config.yaml
model: "model that answers yes/no questions on an image's attributes"
dataset: "streak pictures of flow and ridge fields"
horizontal_flip: true
questions_per_image: 8
encoder_norm: "layernorm"
encoder_patch_size: [8, 8]
encoder_width: 512
fusion_encoder_layers: 7
fusion_encoder_mlp_ratio: 2.67
fusion_encoder_bias: "all"
fusion_encoder_qk_norm: false
residual_init: "none"
beta2: 0.99
final_lr_fraction: 0
warmup_steps: 350
Rows from block 3 of the image encoder of a small model that answers yes/no questions on an image's attributes, named by matrix and row number. Rows with one number belong to one neuron. Each number is 50 + 10 x the weight over its row's rms, rounded and kept within 0 to 99. All counts start at 0.
After each neuron's rows are labels from the 100 images, of 14976, where the neuron reaches its highest value: "top examples" is what is common among them; "patch colour" is the nearest of a few named colours to the mean colour under the peak. Only what is clearly more common there than usual is listed. The data: streak pictures of flow and ridge fields. In brackets: how many of the 100.
# fc1: MLP up (encoder.blocks.3.mlp.fc1.weight, 1536x512), inputs 384-447
# fc2: MLP down (encoder.blocks.3.mlp.fc2.weight, 512x1536, transposed), outputs 384-447

fc1.509:32 22 57 35 47 46 46 58 51 60 67 50 44 38 37 41 47 47 64 47 52 72 47 61 64 48 55 41 42 50 43 37 49 40 26 66 59 65 65 32 48 39 37 51 51 54 55 47 36 39 68 65 48 64 59 64 38 39 55 52 56 51 70 49
fc2.509:65 58 57 52 52 48 45 51 44 42 58 41 56 44 73 69 49 44 46 58 41 35 41 39 51 51 48 30 54 52 66 41 44 41 48 60 58 39 53 61 47 39 49 49 15 47 59 68 68 52 48 46 32 47 47 59 48 56 41 50 49 46 47 50
top examples: high contrast (100); turbulent (84)
patch colour: black (40)

fc1.504:32 63 45 56 51 36 45 59 29 44 48 56 48 36 69 58 58 49 58 69 41 51 44 46 65 32 61 47 39 49 46 30 49 46 33 78 50 46 46 50 43 48 41 63 55 63 34 46 45 44 60 46 48 48 54 40 49 53 36 61 47 49 50 34
fc2.504:37 57 34 44 47 36 79 58 47 60 41 40 67 32 69 64 46 53 25 42 41 66 46 48 35 64 56 56 49 44 57 46 48 59 56 62 51 46 47 58 66 37 63 53 38 38 55 38 46 47 56 49 64 62 36 50 48 60 51 49 46 46 40 57
top examples: high contrast (100); turbulent (87)
patch colour: black (41)

fc1.562:56 60 36 21 51 62 39 57 47 61 42 54 50 52 59 59 69 45 61 56 51 51 46 51 47 52 58 37 47 29 61 39 57 52 52 50 68 44 33 46 67 47 60 66 48 42 51 51 56 54 59 39 59 52 56 67 31 56 55 44 45 46 35 61
fc2.562:61 32 40 54 46 49 79 44 52 62 49 55 55 56 63 59 46 55 57 60 38 44 53 46 47 53 49 57 64 41 58 45 63 61 48 62 11 46 68 63 66 52 58 56 54 54 62 42 71 58 52 52 72 50 33 55 46 54 33 50 44 66 43 54
top examples: high contrast (100); waves (32)
patch colour: black (43)

fc1.91:53 49 57 55 47 40 49 45 47 48 54 55 45 41 54 39 37 69 62 60 57 34 44 52 52 47 65 55 54 44 69 45 54 55 43 45 44 42 55 54 63 36 59 50 16 39 50 62 51 55 56 47 43 51 54 61 37 48 40 56 51 44 50 58
fc2.91:44 72 52 37 62 54 73 53 60 56 43 32 56 44 54 71 55 57 48 58 50 46 45 56 52 53 60 40 47 35 39 46 67 60 56 53 48 49 45 56 77 43 47 58 47 42 49 44 55 58 41 57 56 47 43 55 52 62 36 30 31 65 45 41
top examples: high contrast (100); fine streaks (97); turbulent (53)
patch colour: black (93)

fc1.342:61 23 34 57 48 56 55 57 40 37 53 64 70 47 65 39 57 50 49 36 36 31 48 46 31 60 54 53 50 45 54 39 49 36 58 61 32 38 51 54 51 39 39 43 21 64 65 56 45 58 49 41 49 54 51 47 52 46 42 36 33 52 48 38
fc2.342:55 41 42 38 52 57 65 56 49 56 50 40 49 50 63 56 53 60 55 37 38 48 38 60 41 55 43 58 57 55 42 49 51 45 47 54 74 62 37 68 70 59 50 58 46 35 56 46 47 46 50 54 53 37 58 45 47 53 57 54 33 51 51 61
top examples: high contrast (100); turbulent (88)
patch colour: black (80)

fc1.225:40 41 58 69 45 57 58 44 56 51 53 50 56 55 60 56 43 66 56 78 48 61 52 32 66 48 69 40 48 40 55 40 60 60 37 48 45 47 53 42 51 43 31 43 61 73 49 37 66 39 39 48 16 48 68 56 69 45 50 57 48 40 62 51
fc2.225:41 55 61 41 66 58 57 40 41 51 52 48 48 48 39 61 45 48 56 60 63 66 48 44 72 32 57 42 45 33 58 29 78 51 69 52 36 61 39 22 36 51 43 49 46 55 47 35 38 43 59 47 36 42 51 33 48 53 51 38 43 65 49 58
top examples: parallel (100); high contrast (100)
patch colour: black (28)

fc1.447:51 48 47 42 42 41 45 44 38 68 42 60 42 46 60 49 48 27 47 52 74 66 60 36 54 28 65 47 42 60 54 35 36 28 51 40 40 59 45 46 50 57 50 50 35 53 46 49 45 40 77 54 47 46 38 45 62 42 46 65 41 31 48 64
fc2.447:37 55 42 37 65 39 67 55 43 55 50 54 65 34 64 60 48 48 45 44 39 50 46 54 50 55 60 58 50 32 58 64 67 42 52 56 44 46 42 57 68 50 53 65 53 46 59 46 46 57 51 55 55 51 42 43 40 52 37 33 57 53 45 59
top examples: high contrast (100); turbulent (87)
patch colour: black (41)

fc1.72:30 55 54 38 55 50 49 37 32 46 39 50 31 46 57 47 58 59 59 49 50 50 39 39 71 35 58 55 53 28 53 33 40 57 47 54 56 44 47 50 41 68 47 58 38 44 54 42 52 49 55 64 41 32 42 47 34 58 43 47 44 30 52 44
fc2.72:44 62 50 36 51 34 58 77 38 51 32 46 53 38 50 60 65 52 48 42 36 50 56 69 47 40 47 55 33 45 66 36 56 65 75 58 54 37 41 57 49 61 46 46 34 43 61 41 43 58 56 50 52 57 48 51 36 52 60 48 57 31 57 49
top examples: high contrast (100); turbulent (82)
patch colour: black (76)